python train.py --model="image classifier" --dataset="rendered scenes of coloured solids on a plain floor" --train_examples=195000 --image_size=40 --crop_scale_min=1 --horizontal_flip=false --color_jitter=0.2 --targets=["count", "its colour"] --num_classes=[6, 12] --arch="pvt" --norm="layernorm" --norm_position="pre" --hidden_act="gelu" --head_dim=64 --fused_qkv=false --qk_norm=true --layer_scale_init=0.1 --parallel_block=false --dropout=0.1 --inner_norm=false --moe="expert_choice" --num_experts=32 --moe_every=1 --expert_mlp_ratio=1 --experts_per_token=2 --shared_expert=true --patch_size=[2, 2] --depths=[4, 4, 4] --widths=[48, 96, 192] --mixing="cutmix" --label_smoothing=0.1 --loss="cross_entropy" --residual_init="none" --optimizer="muon" --muon_scale="match_rms_adamw" --learning_rate=0.0077 --momentum=0.95 --nesterov=true --orthogonalizer="newton_schulz_5" --adamw_lr_other_params=0.00079 --ema_decay=0.999 --max_steps=14900 --batch_size=128 --epochs=9.8 --lr_schedule="cosine" --final_lr_fraction=0 --warmup_steps=1490 --weight_decay=0.02 --adamw_weight_decay_other_params=0
Rows from expert 1 of block 8, named by matrix and row number. Rows with one number belong to one neuron. Each number is 500 + 40 x the weight over its row's rms, rounded and kept within 0 to 999. All counts start at 0. Numbers have three digits each. After the name is the row's rms in percent of the matrix's.
# up: expert up (model.blocks.8.mlp.up, 32x192x192), inputs 96-143
# down: expert down (model.blocks.8.mlp.down, 32x192x192, transposed), outputs 96-143
up.61 106:478552488504573481570535463502481524508513437524492560487500500501499451443497433446587477514425484555498459501484471493462449479443542502543441
down.61 103:504486484507532545496468500479499577521584571545486469451514526549450503555490518491513467479500464489532466526474481404500465501536484496480473
up.62 094:537495520523545455480518556548540427535531441498384502475572486493482536534502434523455502467563467514521446460504513560502580496564461493572500
down.62 104:476492568580514534467477540451488512458476561494608458492491522428562510504506543495504540465421485445515569420467455446491435521431510516426526
up.63 114:488572522524493463524489505574485461535516509468436478484424467520571506471583492504514482578500469552492501469499507500449447506488551530463522
down.63 105:503487512476483551424526453610441572466498532423525462459540523525431511505550543509568480576499465544613590601515512512451481478468490481487513
up.64 099:441554539523546539488446469439465497488550457494441533526467520470505500524544473571546478432500527565549461513521519523537494542461500490475518
down.64 111:478459496591478536475499520498565422488489495492470508413493514549561476480506510446448495545510491465448508448462411489505502515537505484492522
up.65 105:468475486518538337554483486446522517469511440523533533442465518542505500567537582496489555550517421458504543490555549516453502513450517470468548
down.65 115:481480563464493499449490502555467580494493477490476479509468468496453474473464510467574539481490570526511570534524481447499550409556570470457465
up.66 105:458503508532566429467474501588502535506508488625489472518541529448455484480524602523510465505499536525511530472544472525544475537530510440470526
down.66 113:499495500465485562492552503479573556572502515513534496502434469506580508498455485447475513484489567534522498482566529495492446472443563524487442
up.67 099:563583489590429484530453440546459472507496440469450613506512489501545496501438462510496530539522488606461522562557583482470485569492543495491465
down.67 102:502455453454503569525473513455546530474419458554514519578497475512455545572470452457483509485488503496462493521558488514498485461494512518497482
up.68 104:511542513490478465479523517418478488550482566475515502507541551461503489511510452414540517563562479425604507507520513491557486520525488441454421
down.68 098:427509488489539551470444512473518545505546499496477520403493533507586485402433501549471547546443484534501404510480510432567512557479482487539514
up.69 094:528553507505466530518475539541516570524438562542529507461436568500541527490514453490496517493415464562498519502498507480479477458551492447463504
down.69 099:442504555536478457523490491516495403498503547530582479523551498530463437522477641559544405448473447414471498550525552475537503521468543479499450
up.70 097:558529503492487543531533532471549428550494482514495476484523552467536536535576478433501495462529518517460450559419563517495506499511567464470484
down.70 096:482490483563574525498482478492510498474570522498532420465526514456499488501504519508562477536478468542485522540437515469501425458510546483538496
up.71 094:519457439499503520501528451486517521484482606567549562571497499531462472414420506445487467517541432478474462481522565517454519515519477514540449
down.71 099:505595609591513437526458547458491432542531530513508452524525498525535518468575459501449501485408527475465456482471496554534509575481477515415528
up.72 098:539497491507409428519485465457485460534507417475527446454577532483534560502457488488552496489396498518533490511481462473535474501523450548561445
down.72 096:464527552478557590589475487523448469420470533450450444479514530479497457499579527510525551505478469510495603474514496542551521437412553431462518
up.73 086:497462538479492459499480555421452527548525501509509529484419474501517517564395513473513506533515545451475511536560542486463572493487458481502536
down.73 099:466497530489517504527478407454539447463497515428490496538539573509507537506497565435577583512491507567575501526468537473576465447591546500487445
up.74 082:518501518532465536541501545501480459417558566464485536519523467440472496507493471481505503524510542479511466546501511510501519504486487463518451
down.74 087:473497482504528463488488547509423481585566480508416491492474492546525509495515537448504475542426422506471517476468480443465485531533502472452429
up.75 096:499504518481497445434423501511506521485485552485521539497442472550521498493495476438490535547559505497506509531457483546445539527475452483540541
down.75 095:536420528536503542448477408502491521538504590503537576462472513476523507488479453490497520527497523573475399480531557554474478497440502474549409
up.76 089:528504490547516561490533505490489562459480517535428568487556521538472462518524496546602494437490570532521542569487517469522503447455509522494488
down.76 092:518516510539510512480427535449470475472508588415492507482507463485538507515500466449453465409450531574503493476509539536544513478559508535537484
up.77 099:492520504502434512462512474556529517487529464491465472525396485538442487460478483499538522479463471537497497520495430513512408466473558515504457
down.77 096:567433449482557517536547544578410506466470492499510489510528485411580485523449490558507482480562531480449483473510463530496491457541473492460493
up.78 122:524578461509513445527509476511510550476481552507457503487490471423458508445512411550497459374464521491469472435466457557515523492458467561496458
down.78 116:520471432539501563444497481416542564432455539534475522515462515542502485614488439479443474500412498522484515559475507513531518476509424469482476
up.79 111:481531483435456609479531477501526396494554506533492534505521505529553492475475487417507496530455513486550548546494456559548489541515463533514546
down.79 095:430499492446535533451510506504517510450489471450506463470538537453504462509557443485472513534460484559463574528495534523514584482520546465546419
up.80 105:551477488496464470467460464461498518525443544475528535471534569452501493503558526544513533505467483462436551579541562557445457502491522500425420
down.80 103:485526558529608478508474489564491486535533472477481471550532547497525501535494433445504466542514535453509492455539478528537490415479521480497548
up.81 092:415495501599501573512466467546360451479506488497604587554503508482489544502519510461522524464498529535513472501511505524534475542530576505527492
down.81 102:500527505506537485475455503525534473538474476502464531421485501460493416478496455501533529524501435437594470471497532504526484547504479459523459
up.82 112:495465498532427529480464479507520464519538491558470436527462557503463471494456496507423500576503487511534470499507517466430557460450481532444583
down.82 095:433548536417511514535546479467488501510484438472506458579473480533447532548502475458527572484458506590484558512475496502442491459553540581553475
up.83 094:475504514524427482566466532473467524449460513485510491478453569517452492519474566512461526512493489442532461504508438488555526532515497534506496
down.83 088:482537383475561450488494541529522464519512546449512496515491474518568487575455469499478549463533446538443495593525512572440580480437505478499510
up.84 110:564518517528499497531538531519500470479479536531508557485578433445574508449538486469489458504515510461501547463537474466491425550556463527498537
down.84 102:511539465531518486442475452457499548525471503558478461509537518499440522510539509486553491479546462486484484553526472508510446479493501504520511
up.85 104:533399528479584487474428498532513580519483521571469494520499497460530513523530507484521520491513513495548548474434529515502513466506457562526528
down.85 102:521516490601437481512482468528583511370521542508485494485511537530487556469512552529501529551509552531519471544509534523469448481513504473555508
up.86 105:489507476554503501430477543499536506478482525527523487519581438485552502485509483477473437436501533471513459547517453446567473485513523595498522
down.86 110:516480533546543515439473547505465476572497485601492458509486494512463521513433532494460534489471557517547509486448571532532511512487507526527549
up.87 084:478527576497534493453486528551496407462439455457503465483451497444526476486459551478582494508442527496502486516444538495568519536519545506505486
down.87 088:476458458518558477529485517414520434499551506471529526482469545504492513484511483441529431456514496524436483559569493468485407556473534489518485
up.88 096:550479478577497536437487522504489550485584485497538480533509552479415523499486561463437482527475501446553531498500430556454511517575424455525573
down.88 103:508521537467542506475498472455474470498459471555542451461519505502559495514514445487580468542522508451510469450450512549521486512451529508531417
up.89 097:603478481545493523493464480533499503540484441474531460495551509489464466540554577456483490489509525555593467452437496528526511430505533452474516
down.89 102:449525501499455556528525492526477648488520504492545521501517449458540482468511503417496527470569475474495554550519504498496551460424480453486475
up.90 125:548517550510453457488439539465441519534437487560543572501446496445472452548465509518527512549450503578492523510454538472443452468529526482485562
down.90 111:510518466389557490503514462468508517555459485516496455541443472503511535538473512545439482582510505480488400541436484496496573493461494476475531
up.91 100:489486513408568520474535468480531444557503450534552508483454461473463530453443485553479520491575445411472430480530464488537496470537468506504424
down.91 090:522461469498497563491541495484489584464532525402452556520508464565510433501518520423529493550537487532515554545421477479484452459445512499469449
up.92 101:482484445519475387546484455563518456467581482480455549490476471512566517483519441521512502521519548497519454516612483515545505503520519546470592
down.92 109:505477491510470460470547496476489519475484405475474564513480523556545482505437595483497545521504500464478490489519466433577410536438513472583523
up.93 098:533437452478480453454507526521558464492454462553464427450547524506491497475449519438554519473568527509446514483514536494472506493472525439525493
down.93 093:467544552452522564581509451428564513453450536420487571522441487489512488500538473557532520490446521428477453532481518496509538520460543416546464
up.94 113:422542471505500469486584514508479421499478466509469495525543420544557551473402459486499522483477477520486427447504555566420491438458553509568536
down.94 093:527482525520563515520466450512428598434443541439553530504534504496474506495453510467477456456476512659466415484532466484492466481440505479448482
up.95 088:513515452528531436480476498469475474522449435469472520483502542467487577456440521539468493519518464415552469431602581466533495466467629542509486
down.95 100:462513522564462557595543488504515419471421546462485488498504518474504497534542452502407473471467491475477512491534496500571526505494491466541430
up.96 072:481543495564420487507499504576512542458570468517534507553436493513564478513398505487493421441525451441516524560491449454539485501463487534476447
down.96 067:448466465486556548554553516461477551481490550509394499439535468562504540444499458527547520537475554493494500502471530524497446537506550555383493
up.97 083:590604541495499516498515431433488465498500517509525574518553478390533514540541440464496570520492503481579529569579493475518502454455493496484443
down.97 077:460477493523512461505432501546431536522539553416452608447563511489507477478576542492503485511518496558443488443464534486486471486497458450553482
up.98 100:498468489442475457390484525437520435442513482502433457500463501428490507526475557521481446490567482519526558527487549561456462499534495547489564
down.98 095:548490432409547494504501519493496458512519592507508456447541510546446557546510515513572491439534445463507551532457456465508504390533609460501523
up.99 097:499484563491489540534521524509480474487508579538488601471533460453506529503499468508454501469483497474519558560504599485549552521485603588545501
down.99 089:482506422428533512456531455492464495583493522521511493503548563586505443511518493555486559497481499538553515499540569447528489490512512449529534
up.100 086:565429474532440516456513454549514472555545502520476569543556491499532457518526555475492445478518515492576550493503589555521507552517508556566482
down.100 086:465460528569511470500422519490468483497501461491515509491448497532509545469475434542521547530508453517556519490509449470503417463533522465501498
up.101 114:572529492467545476492471546515509472445611555517541466420470471535427468481547494512459431490505451466576535465458529527525485499524556491526550
down.101 101:407521393518436529505441498541473542479471475464497418511450455492530540539532480463491466495452468528552560521458408474511487549488490540503475
up.102 108:466490508488512514461482510466528502530534517526494557557433531489488471459483566539472491545538574459471482477474497543436554557442460542533518
down.102 104:558531519483507583519458460480461499520490566490504503468523492511543493440523473463463502505433500534515442526497501568434545490539444538431390
up.103 099:564532465504521472532483581520451515530553499554515560476561437536506537452519543537473441512511463521457542460495473477509513504515482433502460
down.103 103:524503406448469558427511479444558470471573468559495511453430489537576519576519464489535523478485477519440478504513530592450521510521582534523507
up.104 095:408552583458524535475520515559488462500537516486398524561426522505480484466503481521491566526505465486464485535467396490521487434481505470493483
down.104 104:500536477512589424490576495494466494501454515467571499535572520537496476429490601499505452428545525519495576528548530465478494469483500471605514
up.105 108:524500560518480474539495437517542523438418486508491470567545483479483520483559529485463478499486518495453512492476509517510499472484550557507478
down.105 106:532502510547503576494473406497489467471513483568497470501540467525495462551506469543558445536528523489540433575508515460469550550541506526487503
up.106 106:526526463548524426430505533435547489475529481525487487450463496538496522460511521479496453541536513443537418506482431486472480467432533566595436
down.106 104:437437512505505555478484505587446513519504550452470474516448578469480522436475517542557459504498486484422466493468498474555468512519498512476467
up.107 097:461554445521519519447486479457459479499489507476504637501470565515497508521540530472501576460500475491581488517519436483409468536591451491480511
down.107 106:435514531477483516447450491507489479564514455542544519520493493520484433562468459506507452509589510453441585466487518526508549568485559493546568
up.108 105:503483451469525523468467516395565512542560479458492420474475496506520475559502583464406473474497461504490532512479476528510580480524475453482501
down.108 107:493538569510500506506446433485540453480444473540481551440495446552469508459525437512440522514499513552518447462493523477492554473542523476540491
up.109 100:554483478524511458486515509485476542519575529409448476474454428430499522422423485506489484528462574483506490521463519563575492539451526476506506
down.109 106:495453488506484481474484498550541545464397481535508479494583625525463431555505463465451485520489518496461484493488465511562464535533562524534506
up.110 099:482519529535575454481457602535449529542420437408525449446492509488492539517558516486528457497494538473474462538508468509538479514495506515474519
down.110 107:568506502546499490596481470487470490546473501537530564498505504425502518457514426486459476497571481477498494552491433505561498465427463426511492
up.111 103:552453542470497482400466482472486479493474559466533505508368482521440517461492437460521539506607509497491438415385557544466488485504464509555503
down.111 098:544445449498526477549471475538582451527470578475431456494541501456540478499531473519517500518525528556477537532471477495494554560534393434493512
up.112 078:482589468492541505581552535488473490505527520490501561423472587508500454506585500516502434483509463479522555469546570482505508531499583432408482
down.112 076:522470444519462502529502490491456490473533485547418502488517561436532457544512476433475523458509477502516479495561532489482505457491478475497500
up.113 116:546448523581545531462510517439440512507472485500431534462412525452548449483473451508471518468443469509507495483455488587472560528555591513497526
down.113 115:522489554431528497522463432500490497560535530480469492489567494527397516479490471511509491541555492534552501558523468468551442506564391465537502
up.114 119:463427510516475501486470520463482518498440475523539494463577488459506506563463547459548519436491487568546558493462470421537488461523439496511503
down.114 107:530436423451561504465495485489521546525475474480465591514460487583497495486573471519415497507469518485481484501426506511506519488470579585489523
up.115 102:520574577491524497512531536478481537491484520517576547423501527515476516460467476443535457515505467454478497399427499465483533453543506480458498
down.115 116:541451461439453493475498511537567484531496567452425544497586489501508504531472437544508473473504508513516483527510468523523451491499508520480505
up.116 105:509442577426524454497509476498491549585552519533548490481507536495545532523452454479464520485519496625560504520453502542507496472459542504507570
down.116 102:463482467562479481508584469515474450477451533562473566522520559558491509558577496473493477485449494512559540452395532469518506516533570500515489
up.117 111:483550431531480512539514500524531528509493449447535570507487478469526523533562414505474530505498540497492426487518532509469516527493489458466474
down.117 106:472512526562458488534561489529466518466525561517462517465443575547497471432457548568391485484506507509507463562456487530438524540499463474497500
up.118 105:534525489457538508526571510591464455449486457512535537464508487484577500526508496467510525416480510496545525510499565498470522489444517463522490
down.118 097:489499522531478531481554509449444499536492432483522509496473473475474522455451571547476483565420536542458473435516513530582496555559510508450467
up.119 120:548478461467525569485502511521517488547486469531495475522454495537510528495506533446475493460476558516543490466451433508418430560496476548547485
down.119 115:466566518460497501565558442480530425577461540474479465478524437503514480469473449528505501518489526516504531537508493529519532496486466515413475
up.120 074:544521477473437482446543500497545519462471566493529493544530571552501574479549492542520515497511439502486522564461481505531526464522477454476449
down.120 083:460545524533527450480516483465574470544516549520477528541514511440488440467427597485511475439556511482564538528514564466484518448478497589554537
up.121 109:550513506473501450543526502507512524551469474546476448467495557525482485533488494500548439498513499476518564495456503556576517494586510560467599
down.121 106:425468462488487507512532533540491582400557463528506478592549436504474517519460507467460516474516523505477543517456485580506473467452496521463475
up.122 113:532442505521548567500520516515523522517433491475513517487474439536473462484434594391535422516455473530488537523525541532521485539562467521443492
down.122 103:560556526472532404461464504437595475572505504577527453488549476455531523504449537515471519483531493453535558530555454574527388506399550456493396
up.123 097:538533556585515498531407500520452494518461518503500523523542539532480540487514591520429458470502507493530469553574567464506509530538477446473552
down.123 109:492434532510473427486504518483561392539480447462571535458491554544520474487487427531552538523481486568488514516485484556511495469530524536532482
up.124 106:498472525541464528522476486488399489473412408476518523519473420519548504547479469496473518519568501450561455480583504545529457498440559462503483
down.124 105:537527432452502473414513589527524551463482450458483589500474452490550501426484521475615505528466482444468522424511483490551484509508493590506519
up.125 099:507480578450437461509515528495515537514471575576507525489548468466538433431486530446515479471466499527545546576513447518472495547520493456495504
down.125 102:575571469487491542467472512456536502561441491505514468471501534457516505516491450473482471497508471467453458538448562441517561529489584468507483
up.126 117:517517446433517538573512516524487558497506466426538523540488497518511468437550489503543458454468564468489472429410499486491469452542520541432543
down.126 107:585474483437458485527451442497518515477554492534496526542533470497519477476477496535504500480497553601535518537469456540480506515476507417495514
up.127 083:453591533501524479577490481569479476551535517500471525465450533512455472495510497514556510479543453537541505570509528490441570492544516438499432
down.127 086:514568439505516440473528529395498494520443509423576548525568444530500521506496455495485547521508537481529553508528507528600430480468462597456523
up.128 093:497556502453567447507553411517561434463501389539521482521472447472508502491514469453504542560497494518506477444563469502505520499500473578496508
down.128 093:495585480521539484432450571468468533471497560453477463495557410526488518501511560493545520561485513511486520455463524530532539477468475476539433
up.129 092:490512473473471454515441515467453454528569525456561561433501454447591532546469515489518498506543592528415476517514530507549515527589439492557515
down.129 102:462468514534445454419528459480562504502435399450526502538505526539496442476533444407531539532503469459530504484473447498516505455453537474488568
up.130 095:492460506609459494492521542527529433491550491552465475512458478542518463485518510517425436490538507586534462554493546555504441509495540477425524
down.130 099:518488534552487506517515504477470521551540487511405536454529567462510554492535480471484546528478522468487519529454548530464554416484539536464554
up.131 075:545491527482481509454498559489482544572460535537500501493435447488553548517457499608473474551546474477439445488509571477591521453517494494437488
down.131 075:520550396457540472543534528481545541481510459523553552517491568535457421441563445527476504507479574506522506474417497431472527476555513441519462
up.132 111:500521495510528496538465519502552476441497499530479469506457569507477423630455484486498492513472415491489499430495505498566443528566442500466537
down.132 110:464533486502522517575528518499429571481522467548491529541520553514427515453561567468523513474524500411479540534498517457446498483492485465488456
up.133 092:463507506433421544518530585516488504537504521494427510504498549450540500482512492454440529475566500463505458500469490475430606479530521482558565
down.133 089:543506447483487573391489539495536505473473498517519527484499513472585473526475508509508460552482491482476496436474472498513459548500498511554418
up.134 091:476518527570508493488457460454547512555520511482519577545473528520526465545426583493481483458544540371525520468536512497526457492504505541567501
down.134 097:454493477459455421507471543474500442461476486420494431488483514508493567491493477503480541490520447554574571480501513505538498499506522487499476
up.135 089:482495486471397484561506475486526480609475567509541439487604498457483521453422486501499519514441488491496434460521563546567537504443669512525512
down.135 099:502484503522516519459558456519549500507530568538455521466503513488495547509523463506563489493521534454481508457489489466399468573460552523491466
up.136 116:589491544476544533547543485552551531439536498367466508517418564567504466468533523483508495435522492442503546522534513428447525486508469537470507
down.136 116:503476424547457528545448483486460507508509461563482535552497482464608485467452485535486526521427528477536514534531516468523497562463537565545512
up.137 097:503492405524466502395461461479453450542548473464468483570458498480508465471566542564468486540468469485571464498549521469545473465448546521391491
down.137 106:500501528546409526548546556523568508569495529549498552465488516495480496527404542528423461583552509508533526529557457510531519500471541556521487
up.138 111:480513407469574553440502469449485490533493433444541516541503544451512472505525465511456512498487478435518543443529489537477558511471508492540493
down.138 097:486512505542507479494467568550428579533450555487487544465507536483475553507503515503470464475512533521529524531461494471445507516530423431512531
up.139 116:468507484529464518457507496507566550500453502463519494458575487528454521440512538495475531527484511497515490498518548538520508430524514513568489
down.139 102:416510500454492489494577534490506517487514477489613443545565478481492491452496470466484512519558509539470469492492495497496586540506479538469561
up.140 103:487472477515495477496436489518506468475433479522457495471506608536513515487449429514453517435597463515513479500455481590512535552479483509506494
down.140 105:496529498511524496516460436554517525515459571452515535448554525406537440472482529528534457516414459494530559516499483505533484482533527491548518
up.141 094:460467501435461485534431497510503481550530524507526496548483434534501480510583475467543511546609507465407495509506527455493549544453449519502483
down.141 100:525507521548466453451622518555505483499491476537473476548472546507489476498418481502527536570550526487492505495453547506491550465572524516556572
up.142 087:476523490536501554502469453438522515558538492530538495494451524498605511500374543511477458468491492466542527445505500513572524493578482566552494
down.142 096:433522507500447472541511525489429452428445503510501456501468528546462576505500569448547440523464500512467571435523521505487508513469523510457476
up.143 105:520479471484477505538481504537470474557469514475455500456508407481519517482471585505534462504431579495502530518527473589524554472490546496458481
down.143 098:519481513518473571528486512469553548495432513498508506540543471482444510542514575477445522457460455534532470467569468452364391451435521551503508
up.144 093:512472477537491479469472533543518517416530516455518540471556520564416476497368584522503490520543466460489531468506488549490540430525505524499497
down.144 101:513487473426498501432462467467489445559448514557564464558487475418519458497493477519472504412480495510556535561587531502499523484422519520560485
up.145 094:519517433415530462448513576531470506494462580543436547490518530438496488551417503462538451486471519467513524571541504576501585485481469469591534
down.145 108:451443521559476553584463440494577452520491479439509558477483442547590501509568472509520543488548532469539519370476561491510421501585530484464491
up.146 101:512458548450484547585571480502460515527479496530527457521551433465419447525512537517522497504473522564556523468564554598486495472524474570519500
down.146 096:497517528534480485600420558512555586454426527451542482481453515479484477484486457437485533494514553472441486475499470508513447532498534485445506
up.147 068:464528530511504476469528526521480475507469486485454488536503415475531488498533510478539489537489543600520451515574494515500509428565487535465515
down.147 065:550480544512463495494487539490435436527538469498559561432580601502456492438478513574455467492477490492496483500489543500517482482517529463485455
up.148 109:498593444509504530519524485497525508547487469547496524512586453545430540525467479493494471480518589485505501540520594575437449516469475436439548
down.148 099:468523484426434498486487548511481480439526534504531456506388447531550472492561565483504539472468519425462443533520509540584574473483469517463489
up.149 102:568537475477469454580458455455524493588494443498523526518483491510507490492559406510523548520572528518542466477463454457492522512530500511524451
down.149 103:482517539564560494497504504549400465523494563429462454513475488470414561502464518513490478469548516482501494459476467515470454497496508523497509
up.150 099:491533541500522480511537479477497557535470552498491510564549461481467486427477531421541532508466424546459471547418498533512504488539522524510469
down.150 094:471482448491531482545513519539569511521484510464582490495522563505475504537420498440499482480523527515559500501512400488480537539463529519516522
up.151 115:511494476494599440558489513552459457556550440489462467508497491576493426478495486530505500487538526557472423497431516495504477487427577562521475
down.151 112:539467526450518569577498481486499546385465550457435486520546449437469484495536577490467559492546567484477539514485499515501493518539494490474534
up.152 078:465503505470515577459496434562408528430580524584505518518472562519471500449454485535517516553465483499531548492551442530467532473541472577515435
down.152 083:547536538484518475510570492490436518478482480563485478458534541454516483524556509438478490542515467468532514476477516425476450515469502500481550
up.153 075:504524511442522566445516496462560487518454513484443488514510505507486531517451453479501492472464562442494538460489474513537488562459468474450512
down.153 084:492502522499489473594486521537487521532501535531401507561474497488515579485418547473571413531441501454517574490509507478519486520519498501474489
up.154 105:461545530514519477485502479477585495495464461430491449439538549593515553589498523540525498498446520540474506466412503485531476538470491532553517
down.154 113:560484470457517545472518411444483569542505513509476484548579488493470482533581440509490481504525462524475525519434477487438468496511445578524436
up.155 095:451463491500453449486501500441478490458524455436502499507538514501511553491569502580528540503491519479462440430501503555524548573504498557516512
down.155 100:505494509498509512626446518567511486448442492557522508502518455473496432496517516517536509530486462508505526434515526531461452506452521435553533
up.156 100:475484563471508508507499478512549543539455528460519483501561522561527452516476491518607520497520533451504427535455517498580578443477507501509507
down.156 115:496471544516494427483470503543528419512427517471540476519535511464534496460541525449538503572495513523560491483543569524533506531520530514494452
up.157 104:486500460453418454455496557462485482450498529499512524448508562485509455534426586487560487558545530535473491492502432529549577522400499460489531
down.157 112:533417504508572433522517453567523468541489495473413542508491414524497545477548441559569552538442521504510498564556539563481489508479598503435490
up.158 103:522529438513560508528425539512493566528477497582467487529503478442546442506544519541443480464495452477539534515507431544502481446440447429482538
down.158 106:452476514531495593543501502560530463496485511532630522455465476490526454550525457584569529481451507503471426497525550457511505483552557564554457
up.159 084:518506464520523443471543452526467497485498560533460547423512519507474432509517505462531410526514557506495506513641515480473478467498453447500469
down.159 083:506520483492517516561468503511463520537502537573485494480466523480573577550486442413487546511453479416573487459494435416562504522471498524449511
up.160 092:532473506497498435550526425501532457498568523463509485492463468432457567413486543522503464521483498458423492552436590515502459439533515510462574
down.160 109:480502479544459522497539522544529430445481514408473494542486531513465518485481443513495519517478556508515502466556481556493461501440546517483549
up.161 107:476515486461505444505525488472501400515509418473480511518489486500499478473615451516549448463463464498533491518419462465610510480508538476509490
down.161 110:482514457600484515467409532534547619493600501483473502499559490466443547475461567486493456503507479454468484427515459473482544504463497572443510
up.162 109:464515522501417475571554541534391567460532464495472496586530500507456474467498535601509469510502480531487567454492487506485531499562557537438494
down.162 102:559466497459384484460536511510560496544546500497522503496474520485483533496472501491454535508444508469564395514603508556520505530474443447512465
up.163 082:511487516502506466535497493548377522485473578483504466505435538537549544517499445480507485557539491540504464564465492504535506505472520467479535
down.163 082:523478428492446543489516451442588481503535553501537541492471470453532460546515517588500473478426456495540396454522486535467462538513545529441537
up.164 109:450456492437546539581516528491492526523518522452561447468546518481511492542514461523547492448495475467520514409465422463409472481518532433555413
down.164 094:502491533537485503590561489473568505472571543527453454487474492470495455557537497505494547474503462487562503521561537532486494488455469511403522
up.165 116:529453515479535466500493492446464596579413496552505508525499544523503518497457505611543477483582498481470513482448532551484538545447495482531470
down.165 105:495496552387482516500489512470485482580496495485443448482517496516562484507510439487485480496483442513493528545595506491453506547549426336531562
up.166 104:505587485516480490482541434536503484478541505466496603520509521544506511508520483496484541513459495496487508507543524494488586532525536481484462
down.166 114:478546458520585435439491490512477400588546497532471558439421554524530526494436543491500453540539449514487522440466446533448500521501467436455480
up.167 121:515519443478507527477513456464533445483557430495558507492438498499491497478540519521432470548476498477463534524538530597454470465497424527481516
down.167 109:501589518537458462499473458465453466502475551496472432559457429481458519473473480460494462484494488501465497549482562514513467417488540443588501
up.168 107:503519484515536500462457469537536542519443484441484504534532562548519505470526455575451442471506433499528565472460516512525400519524522489496482
down.168 099:535499458466511529587524463519444463590511488543525492482532555499516530484554441429507451466464564452519403481535470514449553475501520460471502
up.169 110:490559508528565507407470480534468515522485536487536443466504440551531551547466559408461515511513417530522541557466493542533493512540492539479525
down.169 103:451524507525516533523513527469538498463492476528495471524516440554443558400512511521533537454442457467516530474485430582482529509549533515499551
up.170 087:508456461471509495499470482497522448531504466513549459505541523516519414522601486486454528445493544534476492442577565511463446537543545502481554
down.170 094:449522506548504459495480421523592480508544451491519471506563581468502477550527482519485516493523518467459444496479480439487454459504450468547538
up.171 107:421509450492529431549428513514506465450511476530514429492508447521518462478503526497593491516489520514532451521506548487533448498469490438531584
down.171 109:506495615479450484541481538466528587508462487493501489491453506530550467596501556473486513508485530514443532453530496559487513453507496523501553
up.172 120:486495547501520490448532579501513498462409554450458478449493509518484503521503495507496453482481511493509466512536481513502586493514472476534480
down.172 107:491515542593439480570509501515484464493525475548471573496483528473544501441493486541515420468528477509471452439458471448544498581514472538552499
up.173 091:504454468494471467473481542500537407493531540436523607476456477493517450465514564509583538446532542457485510485537516574497463535500506515519519
down.173 092:565525557499498460448543468471483489490439486503563471524462449526462463563446431553377518453537439474493549499384584483422533479451547443530467
up.174 108:491493464512447460573525475430504537462536508585523508572511556474482549497505515570491528496527468515495550496508506498476557431523482570404465
down.174 097:482507457416506542491478534512518495516481547509471570441565436540534541453524399489517489561431623558448538533470504517579474541437450457550497
up.175 112:502528422457540469520552581518459529479566496507459502632468499501580510426497402503527434548438519498508489561496508467515538525467414494485482
down.175 110:503488473514439557484501510456450464483477542547445494507545470495450410444495494540434464474557469466447481507519488551397445514513589506481528
up.176 110:495527455448473543476482546439491484530490524435425544509528483482538563472478473545519481426440471485514486541474494432572461488479458465542484
down.176 117:501462494525492485563455440531443460566462512524495475464453517513504505507546483491488475559496523489502456480517533554553567452481503499475476
up.177 106:570514457518457431472530492476541484495522542562468528530518498601511570462462531493431499488534476510521501509467486461482496450461548491463526
down.177 106:471543471432441572491521540552540486456459497527508505499429416514483450453496554544532496462433504483502512381512452499531438487554570471481489
up.178 110:494527512511504562498431455501439499476453564473462458526538528489532520496461428446539560520498522540504550581512492604435527521460453527502513
down.178 105:510422515504525511516523515477534562470449566539595527469477493584505497469518516517450441470488540478528438475467468499503433464502488499399522
up.179 080:502489544527469525489486525482480494473484478509472558481526547479547518459495506478455489549503486511483555474496532558547439608470487505527503
down.179 088:490488494518516450478545477522482517510457526515447582492548534505531515555564460509478591575529452487513499521517519543530473478506537439567528
up.180 099:499496471491478556478410490478465513532396547568493463486448426532511554537491541521504420477509496491553493497531509463466505543581569526526500
down.180 098:505446607477495436509549590464472502517507475459548543480463494523536553535456510494510561547482511508488487532499383492517480480542589456458533